Rows from block 7 of a small masked spectrogram model, named by matrix and row number. Rows with one number within an expert belong to one neuron, the router's apart. Each number is 500 + 25 x the weight over its row's rms, rounded and kept within 0 to 999. All counts start at 0. Numbers have three digits each. After the name is the row's rms in percent of the matrix's.
After each expert's rows are labels from the 100 clips, of 14976, where the router gives the expert most weight on average: "strongest on" is what is common among them; "band" is the frequency band that holds the peak. Only what is clearly more common there than usual is listed. The data: babble in 24 made-up languages, each with its own sounds, syllables and stress or tones, from a formant synthesiser. In brackets: how many of the 100.
# router: router (model.blocks.7.mlp.router.weight, 32x96, trained with AdamW), inputs 0-95
# gate: expert gate (model.blocks.7.mlp.gate, 32x16x96), inputs 0-95
# up: expert up (model.blocks.7.mlp.up, 32x16x96), inputs 0-95
# down: expert down (model.blocks.7.mlp.down, 32x96x16, transposed), outputs 0-95

# expert 20
router.20 130:508489483484467503498465517562514471547508487514524509514471500547506532489578511488513489496507513499465509539500448511511519471482438496510504487481508513509516488508497491474505511474539497506493488511509439511471501512464483504578540490532487522481516502494498510460486496457490478507
gate.0 162:476464486486499495500499472469500507394500488454495500488452532510500413479502505493498486505502455499500504500480509500515449500534500486500499481501502467500501498479504448469499500499500497500499475496490500499499500420501491479445477500491498525472500450500501491500456517502500499472
up.0 082:498496499579500500500517500519463565453511498474501493500483500510516504488499500498499497518501504517522494474476499450440488500508496500482498473499509500480500501499459469561467449505503500490500489472501501501502542405503465498486455494500501500514490500500500500573496548490503498492
down.0 133:501541501454463504500512499508500481500501495500510500500501523478475478543500521502496501497500510524524482498500500500543477497503493498420477512506500514514486500419500514606471500504500490496494516564503510561495506505508513499499520557501494486498547500509437505500497497500498500500
gate.1 075:493518500502495500498500499502498501502498536413502513493500500500510491507500514522502486513480503476500495506500500435498519519505500504355526499524501494560500502503504496532505586517502513502515515470488540508502516492492501500500498506433505502500486500510500500505500498500498503490
up.1 104:482519499500497500484502511500535508500491558478543500492500500565500500498532527549540500509464503482507487500500500458496503500500483559472505504501503483507508501502519498507493520533500500611541599496434512500500530480498500500500499502471504484500499500485498499500498500500492502496
down.1 116:502499500409521514505500505499497520500495501378501493505501503500543500481500502492488471500500504502500500499505512509459479488504532501377514450495519496495500500499502500502501454494494484453501497475499513544500513500507500525502496500464500510517503500497503502500502485498505515500
strongest on: mains hum (86)
band: 0 to 250 Hz (100)

# expert 24
router.24 093:493521495493467505482509506572528471489476493481469499474520466452501488505492510485441504513494504515482500465498530501517486559512543524512484545506497459489492490523561494538543493467442497467511531494506520476492512491531522519445502486482508469484487490511499503503489509476509481552
gate.4 075:493500500499504500494500499500500495500508497498500501487523460499500499500517501522482501500445500500500486535504501505500505489500515506466500497494385502518502501499546425500492512502487548488501502438456500500487500488495473518406511509471488497504498501494501500482500493407501499509
up.4 069:495501500582457500500500501468500471505522500492523500500500501467495559482500487499484507500593499501500535522500507525501519473499476477502488468480429500422478494500498537527501494509470500466503501499497516514480481502511506500471503499499500525500501501573485500497438500502500494501
down.4 083:554515496654501502500498498511512493499500526504477498500498501502500502470511500498506524483479491502500498440516498501497500494500445500565490501476451472499499500498506500499500498492500499503499515469452500464497575506498504500515536478500500500500502502513500492510510496468499494501
gate.5 110:504499500529495500497502506498500510500497505499501500493499504497500500495501468498388499498500485501497500481498503503490500501501496507516500500502520501500495500503522500500500500493469500501456541500499482500494358500523484547503500496503473500413500500500497500477498491501490474573
up.5 066:500504500491500499505497492420496488497504498517500500500502485523498499499469500501531501509482516502492499539499499502585474494500510498451504471498376504500525502500487509543498513578500500488508500500502534514504507511469499480499503501499500525502499503490464506540501503500519571487
down.5 106:500556510502499500504507501522503486500524506519549491499502553504500500499500500509496494499503491494500500532495495471502501503509513501500498453505488494533493500321487463501496501506501444487501516512512500500492501499500488476499529500500497500500508503500513502508536503502508499555
strongest on: rumble (75); muffled (low-pass) (38)
band: 250 to 500 Hz (100)

# expert 4
router.4 113:505489478483536488503516483554496497531504479479493515523509507499496402515565504496499504511510519526505483488494422501510543446472466494486494462513496485516500499478493500488514514502488480479483536509515448532466493506491504497568546504489502514477476482486523514480513509521500502473
gate.9 147:499496500500500500500500500500500500500500503385499501499436496501499500500500500500498500496497498579499500502499524512500483492500500500500490497501507332491499487500500498485500498500500504500497500500500500579500500497496497491499500496500498500500500501500490500498506496495499500499
up.9 069:511520499500471499500500500495500500500500494624501497503542500499501563500498502500499500501505511462500518499501404496500525533500498514500510588497470543511500522500497502505500526500500477501527505501500493420492500503502499504508500500500514500500487497500564500506499507505500501501
down.9 071:500492500500495500518500500499490500500477522476496498500456492494541473500497500508500503501500497510448512500499500441479509499500500501506502409497500413496502503501500500426506478512489566488492501499500499494499470500500499501500500531490502500500500499500611500505514490492504492570
gate.10 050:503500555500422501577499502500500500504526500522519500526500500500500537501509500481500499503500504500501496519399503489477500500544514513499500505500499500500500501520499503494494491499505524560501503500495510518499500508498499502501454499497500630493515500502521500485479499462508500502
up.10 068:510500500587500500343560500500497497500501501500510493500499503501500503527509503461501500495513502499501489500480531493497502500507507500498501543491527500503501500499500514500500500500523504512500511540500516490500502501506502502502440499500500506469532500501537501417487511500500500502
down.10 139:500512500458498503500537500491512528492500499537500543499516511500498662497552496500468491500500501501500500507501466535517500500452500481546500498499501492499498499503500500498503500501506491500500509516445491408495500500500506500500491500504500509500508504500500491544503500517502501500
strongest on: quiet level (85)
band: 0 to 250 Hz (100)

# expert 9
router.9 091:490499489505506506470507488444479469467519535492555488482494531488502539520497495503514507464514475441491529476540515485518480488498532448522484529480463476509505488587518528522466480526496495504463489502468509490513497464537506444486515497498513490463507490483527491513489485536525520480
gate.0 070:503503501501499532500494497501503490503444499501501500501499501552498502489502500502500514497538500542509501500520498499504501500497548499502501484509500500478483504354501468502500509504500500487504504542516502505497498494464471501455515499502410500541499500500515500553500499499442513500
up.0 123:500497466495519500438500501499497534500500433499485500500499498500500500503498499497513486500475530522500495500500557500493498400500499501500609528445500500500499505500499500500505448493500468500500499499452500499500501506547580474500497499500505500496518500497495498467500494502482500499
down.0 078:494497500498500500558497500500499551499538542513489501500499500493519551505500515499521501573500500522472500493502500496506504498492503623497501500495468499498488500434478495503499476505497500495507506499495504499509499500517603456500488502502505500530503501519494502554509498477501495501
gate.1 149:495500501500502496499501500500500515500500500508545497489504514500499501501509466500495500501503442494509497561534503495502488499504500505512307494499500498499477501500501501500500494505500500489500495535500498503501502499502491500477502472500500501497502500500500419490504497500500500503
up.1 102:566499500501474492496515500501500501502485500497525505504501500500500500486499500508499502499497504501497500503502501502501504500498495501498500509560491493506513498469506498498504541500500500500500503498681500504491481500546540492502500500500488497519485500510500568505498500436499499505
down.1 089:500501500515497499491495498500483496498415499500512499520500498500500492504479496494509500500512494504500530497500500499502500546500500503501335501470493507421495502451426501500509501498498499560506505509500503497500500516500499490498497487500499500501511504516508492503510500510500510514
strongest on: quiet level (60); thin (high-pass) (35)
band: 2000 to 4000 Hz (53)

# expert 27
router.27 098:509504531459484515491493499605519484508492499508480516497501496458500482495578491527533514507502504482465477494486486515481431516516453538508493520450525511506497501522481473503511497518494497518505480486488527516498485484467526483438514489483495479518512516523508512456479510505537474513
gate.0 157:503503500500508498496485500500495501403501489500500479498500500489500487500501493498493500510500500500500492498497499495498491503500489500500500502500501501500500496507500500505500489500500503473495500500498500504453514499502508496500499501500499500513483288500500500502500496500500499495
up.0 088:500514500500506493498465655544500549370500495500504496497488500500500486495532467487499497503482500502500500498491500491499495499497468504502500509494498503499562500510500500503500497500467501495480486500496473507485523500503500492499501500509497501501500500503500500496499501527484498495
down.0 072:500508571510483500499500546501498500388500501495501466497520528493501500512482500457500502493500500498499507501500502512500500500507501498500492466517511501499481499497557501501495503477520500500500502502498499501417500498500499500497501498453495500580515528500497501608517507500500504499
gate.1 093:503505495500502500500503493522500522559497500498535501500493503490500500501437493488499497503502500491502505505500495498500500495487500499500498500508482500497544487515499500496508492496500500497492506500507500502662507505501507514495501500500501565501496584503501500498507497502500408500
up.1 114:502506474505502496499501494501508500500498488497505502502481509499500494499500504500499491501500498499513500500500486500497500500499500500509500504498498512499509558502500500500500499501488500500507499500503489504643503505500492500500500500500500458499514323500507500501500505506500500497
down.1 118:509504480501535500492500401512499500617486500500495500500503517499500511512505503504516501515499501499502499500500499499505500498502500502503500494505507500502500500500507500501514502500578503499494503500501482494647500491500500502497499500495505502510511481497498499500500545481460500500
strongest on: voice: child-like voice (92)
band: 250 to 500 Hz (100)

# expert 30
router.30 111:491484509530449485507503481475478541490509512500508497480531482587499512518467445504482481512470489501529495498490510470486519528485531467502507516520508477507518504475486455514474511450496524490505516493494517485535505557502493506516439500469512493572493515525487495540491488463528509537
gate.0 108:504389501508500498502493500506502500500497410501490503500455583500501475500500511477494498501501502500500548461502482501501531491500500499500526500500501467500494498513517475491440504411464498502470501500504499490500489501499486500498503518480497552557499502504503500498494511500502499504
up.0 079:468593500502496500494500502498508514499500499500492483506501519469500503492500500501509500490500497499497501501490500503501383500496499479520500500508526500499493511498504567503507403499500518463497490499507516500500492504500500496498469464515420492505500500510487500495497500417503500502
down.0 105:502415488506500499486502496502493489500641517482500500511435503497507499500495501504551493543536508500500496497500506514497499491500493501496507472501500546497455500550495502494501500465493500500500497447496500505507535500500555480500513500500473502542500493500496470494497494500530495498
gate.1 101:495499501500496500486500500500639499500510501500490493500506482488512498487478500499479500499515454497500500501500500501501501502500498510500496545503500499491500501553494506489500501497497521500549500548501504500500523500501498480500499500499481492443499494625484499502504572500490496500
up.1 082:501500500500501499506500500503500480500497554492502498502490634500500502502505517494495501501500500500564498489500501498500500501470494500500500500499561500500500535556500505500479465505502500500493500499500494504487520462503518451498500495502500500544564500482501498500506495561499501409
down.1 103:507512429493497508496504500499500506500506521545484500504521518499403524525496497493497602499502522510500472500487496573503500490462500479520536499500537499501502499494500495477515528496507563499508454491458518472500500525477526504507477498498551501506495501503500500462494500477500500500
strongest on: pink noise (66)
band: 4000 to 8000 Hz (100)

# expert 8
router.8 098:495490495516454505495504491452475454500520492491480470506477526556507485503466542473518503527522519500535493528505548462504502560516534477526497508475496523467497518458490472506459498512498519507483525491502520499500517504523515531513563486505509551431481500498506511537475518455499509484
gate.9 128:485483509500501350496500499482457498519502499500433501500498494496497496537467499500500496500441500500503499488499500500460500503475500487500497500500500501503500499502503500431500494500499457500500548501500499498485502480496499500533530492587500471500469500500502500494499500497500498500
up.9 059:509516502493504445567502448487460497536511503508560498497505501512501502498495499501498500498519500495491419505499499501563500504515498545500495500503536501467500494497480499489503484526500444537501429513458499503500539470504514511521528435489500501511499504500571505500508500500500500503
down.9 131:501500545553500694500501490502493500500486543503500502502499499494509515503500500501500493500486499508500496498499500500499492484493500500537500504449500453501518502500500502455456501497503529497493488500500507500500537492487517501502481503479501502501500500493500500497498500499500504499
gate.10 117:499500503500500500502497400673504503500517520495500505505499531519499501500565502500499500499546501499504499499496465497500481499503496499500502501500549502500540501500515494500491500500501498491500500502500500497497500501504500496495486501500507545511496499537502501457501500508500500500
up.10 143:492500500697495500500501501480502502505469520491517500503500531501500502498542520466501504493500540500500509516502574500502500499483456466500524501502499499500503500502505502500500500501501504503501500501500500500499497525525502500500498500500501500498480502496501500461501500512500499497
down.10 113:503501483314500505498485500500502507500529504495500477499498507501525502502500500501465498499504496511469491501500517493489500501500510521478500513450501496516516500476497500570500512501500507538503512513487502501500496499494500497497500500522500497504500498495502482563488476501547495500
strongest on: /y/ (52); white noise (47); /ɔɪ/ (36); /i/ (34)
band: 1000 to 2000 Hz (59)

# expert 2
router.2 092:461535473500542513473512470462516457477504497490496491507485545492494525503486521505527522508543523483495509507486489535513490459527487493538513519504500491476520501479420526512489454574473534490478477478513517539513482505508493503489470504489505516519470470513473498541480497497512524433
gate.9 071:508467503499500500499500504539500492497531500505554500508500494492505499497508452497506503501480517511495500397493498503491501500500506500499532501507538501500497499500475500482499494496500507494501500500485500506500472561499500498500419500500507501516520504501499494499501499572499635499
up.9 114:597499500500494571505500510505500500500493498500502497523501500494498521500502500499508500516524507500514490484491504500499382500504500500501500501501499502500476501499486499486500510502495503498500550501500499366512453496499500499500458501484480461502489500503500500525503490503508500508
down.9 120:500495454500500437494500501519500518501537495501525501500502500473504462500524491500388500505497500494499503453584497490490540500500495498480494499514500546500500500545504535495500512500499495500551460478497500500498448493500513530500500497505470501511500500500500482424460497499468501500
gate.10 117:511499500507589500486500497505500546496480495450488500484502543500505501506503453499492500493484505500500502434503500499500469418491501500495499489498437499507493499506499467499486526496500445502500461512446498521499496416500488498498430500500500500445501500500502500498501500485500501499
up.10 126:500506500517504501504500511500501453500515501514500500501567477479500510501499500541502500498500500521500516542501498529502554502500500538500498535501499499499582500596498515551473510500500541503500504504500503501498498503511499523514558500500485500508506501516500501501507548500610501500
down.10 061:490499504568501500500496499500496513499501500500500502504536500506483499501499458500504500506501478415599500516500479505500511501501480480515515500496507508496500521646528499442505498489500504500503461499499502445500508519499500511497497499494500500493500499497497502502497492518502500479
strongest on: pink noise (67); clipping (35); white noise (32)
band: 4000 to 8000 Hz (98)

# expert 25
router.25 102:441524516503512529517512514458491440490493503485441510490507482477507553496498508519509530459476523478494534514457462511513485495529547552500531495484529479535462498502504527515485471566504492514495526486486506506501520511490528511471523492453497499488522498443484504493489484531520530506
gate.0 138:503497500500499501501500500500500499500500492507499500500505501500500500500499494493500500493503396505500500500484500500500494498500499502500496542490501500500500496518484306449556501500500497500501500500500498503503500493500512500505548500497498499494500500498509499498505508499500507501
up.0 051:468500500500478500500499500517491489498501500494637500511481501504499492490486511507487501501500499581495501516599500489501504499503487500542501489512500507501498504470500515533500539499500504501433500503504586500500489489506474499500526500498498506493512506494504497491502501469500500514
down.0 090:502500518501501500499500500499500513511506541468502500501509500520513502397501500482498501553500358497501500485503503500485500496500506534500498498499458508477494509502495505500496500488498490499463500500498537500499506511548588500501499500498501510519470500501450490500500503476500501500
gate.1 090:533505499499500502485499499499491496492500497498499500513500499522500508483498498500495502498500492500500477498504514483505521423500500501486342490447500492511466498501496500499569499508499500498427501445469500483499498463467523498507505510488498476499500500500467520515501497499512500500
up.1 108:525502488502500501501500500501486505500501495500500503500494506499500500500500532500486501548500498511502501495499503500500544500503499500500429467452500499574500500501502608500502500505497499497472510501506500491501502499498500522500511516497422521499501499543501370500483499500496504500
down.1 064:498499500455499503514500500481513509500500503487520508489501500501489517504499510499504495515443500498515498507503500500501509500491506467483556500511504500526491502571541409499505500500496500500492489505484503498499495497503492500505499500499500501500444500477502664521500498501500499499
strongest on: clipping (25)
band: 500 to 1000 Hz (50)

# expert 23
router.23 088:487525496512547529490522499462488455481499546514497477484498448457506490492479535480503541511508496522507521494463486569521490452498502506532496506539473510473487504529521526534507497513498495504480490480524507556518486475511518521465519485469495509451503476496486478520492500579513540493
gate.9 162:475428497500500465474500497468499502498479500497492500499497499554490500497494499500500501328501500523498499499491505463500507510506491500500502502497500389500500500500499498500500500500500483500490498500500500506500502500500500502503515489500498504536499500500531500503511500514504503498
up.9 121:500500501500500496500499500495497500500500500500500500493498498502495500491502499508513506442515500494495475498500500483515723513450497500500502500498500499500500500492500500500500474501500500495500494524500500494500499500506497502496500500501500500500500500478500500500514500501500502495
down.9 093:502503544503502618499500499504496497508500492500506499499464497504465500504500501503500499468459491500499500494500500503497419504472498484594497498500494454506513503449500500501500493500500568497493498500501500498500497494501500496500501502499500500409534500539510500501492503470500500502
gate.10 147:491524500500502517605500500522500500487500510500500501500500498499498500506489502500500499502500500501500498500500500420500496530484500500499502502501502500501500500502501500499499500499500499500500500501500500500500468501499499500498494497500499500501500500564500500685502486501500500500
up.10 085:501508508500501500509510500500512490495500500500500518498500494499500501502481521500500499498500500501501500499499500500503484629442499500500500427503501500500500508508501500498499500499500504500513499501498500500500500502489516499436443488515500500527448501545500514597499469410497500497
down.10 147:502441500496500490487501499506500490500501487500503503505509487499500481499500497500500500506512507500500499500492500500503500500500504503436500506500499511517500501501479500501503506500500500500500500503496501501500490500500492501501499500505504500501503500500496499278481500500497499496
strongest on: quiet level (69)
band: 500 to 1000 Hz (31)

# expert 11
router.11 104:531475471502535502455511501466435459481506494483572475498507509489494539515483505498462513485526488532501504466526533490516505479514532480503486497479469497476480495507558546509520522477499482504508494488484517474498503454538484526495535459507458500477494487435524493492489514547478499506
gate.0 097:503501498500391476501500497500496500495501484492499499419500499496498500505500500487500500594500500479527507498532515503500500480500487474497500542492500500499500500498500500499494500483500500431500503485520500497498501499601522499498440488506494499573498495500500501506500509500480500503
up.0 064:501503500500491487505499486500497500487500493473499500456502500499499500502498498499500500538498474501512503496509529500500476455498495441498500616502501501500493503492401500502500498501500543454499501500500500498497500499527500493497500500498500500619430491500500502503500506500494500503
down.0 065:481491501426560508512498500501503461500502461488487498504498500500501530473499499503500501507500510484499494497498508496510512470495447501500500319488500518496497494500508504500499495499500470500500493496503500497504480502500487503511504506504500495545549501505499494500485503491529500495
gate.1 057:477513491512508452504498492500495418511496472503503500490500504501500506501500500509470500363508544500503500521518484500499500500464500500519514507527552499524506486442484500486506502550504586511499500500502502471504561500503501499495508501501500499491494526499501492496495499493507500514
up.1 057:506500519443500515500500505500502603499508500486492497500485585500507499498500507494500501573497415500524500500500507500503503486512493474503499493481462497500494500513507501501399499498508508449505500500500500514500425500500534501500501492501471497501503500496500499503518502510503500518
down.1 079:501535528548499505513500501423502520492491497498502504500500613500485500501500500500515500504500502498500500487500537508500358488500501501525501500480500500513455500496500543480500500500500500500500500500496500452500500500501498501503500500503512500500489500522491515511540500526513507550
strongest on: clipping (28)
band: 500 to 1000 Hz (63)

# expert 10
router.10 087:523509468520555501475505462469539441483505501478489483489509505467497544513496534489483518495480491542531503461487509493485514478507524470495502515495477486486507484498486578526542489501484531490491500481504510474500474464488478529497476492462520488576474479495482490555492480483478509453
gate.5 105:498402500491504480500498486499503500500508486501486488499502501500497504510500501496498499500517500500511501478500504501519501501498500475496491509500498515480509501499592500495502499351501572500512500499484501498500507500543496534504500505501495502509500497498525501500498502500481472570
up.5 061:485456485498490500498498493503504493500499373500504459499521492502480546499498490497499498500501501509510500477501511500501497500502500459494490507505461554472509502513499499500501540447500526497500511468500500439500508500496500505501414504514418503555505501513491501500497512500500500485
down.5 082:498418514494500482500496502500525507508531500471499505495498589485509501500500496497561498501503495553491500505500503498501534501466495458476458468500504546463500500510471500500500528496500449504510499489499504503503490499502496510501500500500498500500490500498474499499500506521632505475
gate.6 132:496506500377499502495477503517500500500497485503500486500487501493503501500500447500450507501500500502500497533463536499500397495508499500500497488499499501493498498505497500499487468500498571408501500499499503507499463490503496435495500499500500509498501504500499487499501499500508500450
up.6 089:500500500500500494500494502485499491507499500488460500498442496500507500502499503406536500493503486617501500523520503497500498490495431487501507470499499500462485494504500501472476505502500499500469477524505500500500513523500501493500498493428499574499506498498499501500477464488500500432
down.6 059:509472501500516501500503497498495442503506478503500517501536499498509498500499455507500503502498500489591500586503471522500534500500500444500498501500500519484499517600500506484500500445500491502504500500494493501500500535501523509501504533437501505537475500506499500519431507464500508500
strongest on: thin (high-pass) (31)
band: 500 to 1000 Hz (34)

# expert 19
router.19 102:472511525493447507581490502475489452490486482467497493484515485443502534516490518514472529506517500499505537498509514524499501518515543511504493462531494501475467501497514567519518468551519546431491536487497515497507487502485496525452522486485523497497475498503514498508525522538505515477
gate.0 181:500506506500501502498502500528506500500499507471505500546500500506500500497500490500500500499501523505500488499500516508502497490495507548499500494505500504500485500504500500500499500497500502501512500505310501478500508500578500500497440500492500501502505500522479432502498500500500499501
up.0 081:538500500500495506506499506495500496499501562506536478488505498500500499501500503501470500501496500500481500436499500499499490503527506479502500497500514499391501500505520500500499516462500496503650499495508500496500498489496493500526514500505500500501476500445527559500501500507499502500
down.0 047:491500494568419530498495493412488506496493499536495500508501494500501502488501499498558499499515526536490547502470501515500497499505503516521499508496500492407460500502499505498520501504519500493500470532509500524499560511432516498501550501499509500499487499479515500491507493547491504505
gate.1 056:536488500520494497503495522498500358502501536500500500508500505500497437504498500491458500508502501496544522491492500506497543493534515498482507493517503500500507500499442508483499505494501488509492513569592500466513501501500500524515502510543503503504506496507519492500500500500500489469
up.1 107:589497500549493499502497507498504500500504507500499500500505500488499500500520500494484500500500500425500515453494499496500493500499500492500500501500500497500502519498499488500513588500500493508472519601568498498502518508500500500500501512501500500501512500500500496621500496481500499496
down.1 093:489500492496466500511500503515513500503498500491500500500501500497529504507499481496499499500498507491504496497502500493498508489500406506502494500562499500492533500498467501506499500507500495615500500452548502501501508500469449500499498499520481501483559500492524489407500504577499500501
strongest on: reverberation (64); clipping (61); pink noise (41); white noise (38)
band: 500 to 1000 Hz (36)

# expert 29
router.29 101:487474489459542524465519486583500476484468519492501492507485564513492493533485505476517524525507512483502492472473536489492460440492472484524490523515472517485484520484458517515525447521488483507484478496522509504493490493522450489437508512491521511480484477471512494502501523558511515497
gate.5 094:496500504598499500428521496535500503502502492500502505502505491522520498502501511500498515382521481500500526552592501502501500501500502500500501507505498500499500499500487500500550523513512506499502495499499498497500499500500500499500590505500499505517500500500500499558494500500495502500
up.5 050:507500500500502500644485501498499459501489495542500490504506503506500489498497502488500492499500514500498499508507500455495494505500500496500501500504515498505488508501509500498476500486498504500499501503507499459494501488500500502500505496503521368527498514500500502441501503560552485484
down.5 084:493501523342515528480500534456503500503500516503498500498510500498500500500499501491489500478475500498498495523501488473515506499542501499436500495498517526503522490495498481602485500501499500564500536500501499500501498500501500500509499515477500499501499500499500500500500494461491501507
gate.6 127:504505500493501500498500502535523524500473501493500500500498592500498503436476494491501502529499500535498500492500497499502481500537494500499500502495502510497500506501495455500337500500502500489500500499499502509500500451502500500514493537517500501575500500498479495500496500495500498505
up.6 082:490500501500500500502500501484502486500543484518501500501534447504510497529521410524426499484504494494515499514500500501500502515471512507500511501502500477500415464498502527500433520498498513500498500500505493491497497494500510509494498487470500440500499500568564501468500552484528499456
down.6 059:491498524593495499500495500440500505499477504559499502505505503516436472500500525500499500494504516478500484500492500520498514500499499499635512500533500505480500499575500502434499488503500504508500455504483496471495516499498500510498502502489499506492484473500511497498492499505500483495
strongest on: quiet level (83)
band: 250 to 500 Hz (100)

# expert 21
router.21 098:489499452494493499482487477523480498506518508469469515506454544558505505501589538507527490532493490525531514511493490498483481465506477455494501472510478532492489489461520475512489506503526522479478528484512456489476507466505490498560535491501501559473462504495507509501469518469498508454
gate.9 110:501500504499554498500492500551500500500500523472495499500497515475504500575522501509526499495504500622500416540493506499500480500500513501499495531483500500510500468508497499500500503413498501561501473498501500501500492500501500472500495500471501500489543503513493510496501455514500490500
up.9 103:494500499500500501496510500482500500511500473529505501500508484551498496442483493500501501498494501365500578437501492496500506500500494486500505486527500500500500565478497503500490491501502499455500518514535500500499508520501476577500521491522500500503431493499505500510495499498500504500
down.9 048:500443501496500560504498497495500526501521495397482500496501463494500501587499495490506500500497512455503469512459501470499500508500502500506503500498505434505482506535495489476482496507501611499500502514470500483503472494500519528513500500494504497495507500501548501502521500493504494500
gate.10 071:501504500500500500447511499500500499502520500544512502501497504498500497500499500501479502500500461500500488499500500504531497504503482500503500491504500508500499505501500500497507517500506500500488501500500297492500500500499499534475503501500496500445505494497499500560478500500500500503
up.10 071:500616484500498492508528499500488503488500580500500509500487479500499502503499525601486501528524482510500481564516512504493500511377500535484480503508498500500500499507499498500512491498500500503500500501497500506491500533493507483515481500500499500517492499497494500510508500489500500500
down.10 076:504501508480496489483500497490500500500480487500483500512545507500500502493500458496497502499418500506500498499499500500402502476498500493511513500500500463500500513500491502500495514503507500505499485532486479644500500499500500495539505455511559499500481505502514503566500482499500500499
strongest on: thin (high-pass) (99); white noise (56); mains hum (33)
band: 0 to 250 Hz (99)

# expert 5
router.5 106:512517486486530497522529488554485498544504513483491521526522490516489440473567510497514509496513505475497495502504444503524557467457453492491494445521489499509517518489492494496523493538502499463484502501520445474468507511490520500578548499508499510477478481486512519480501506518487516468
gate.0 064:492481504477501519502495567514495501504499501523499500500506496498496507512500499402509500478499510511500501499506374614501498473449501497499501503500495500500500466508499491499511513499507493485497500501500498461502501497519500500527500516508498468448500493496539500500502499495497500495
up.0 092:500549500511593488558434490501500500500500499481500500500486499500511468500498500564495500503486499500500499500498648407499503500500500500500498497501505500501499501498505499510496500483500503501503500499500509500490500500485500508457500501469500499507500510500480500500500498501500501500
down.0 124:490500492509507496506522508485500496504500515621501501501632522499552529513501497500500497500485520504501500509505491419499516510527486473531498514502500487499500503484500500500499500500508472500500513500498501555500500499506478500500504505514500491481500504501521494501569500502501500528
gate.1 100:498504500451500500512500500505501502501495498477500499495498502499500501505499500504492500502501503501495500503474673406504501499500497521484505510500499453500502500499509500553499500538500502542493523500504500425494501500501496500500500500500504495503502500508469498502473501499503493504
up.1 129:499509500490497500500499500530498501500500502475500500498498503500500502500499502721489500499497504500497501480489533444500500495500499501500500502500500467500500501500525501511541500501499501504495500500500497492528501499501500498500500500501508498506499501509488496504501500501500500503
down.1 071:500416500394502496487502497504499555501492495454500501496506499493521501504501525499500500503501500481503501508500500500454498491528506490376531485481497508495499501491509499507495466500497499472523496492500495591499497466501503505494500498467513495499493500492503498512487500490510500500
strongest on: mains hum (92); voice: child-like voice (72)
band: 0 to 250 Hz (100)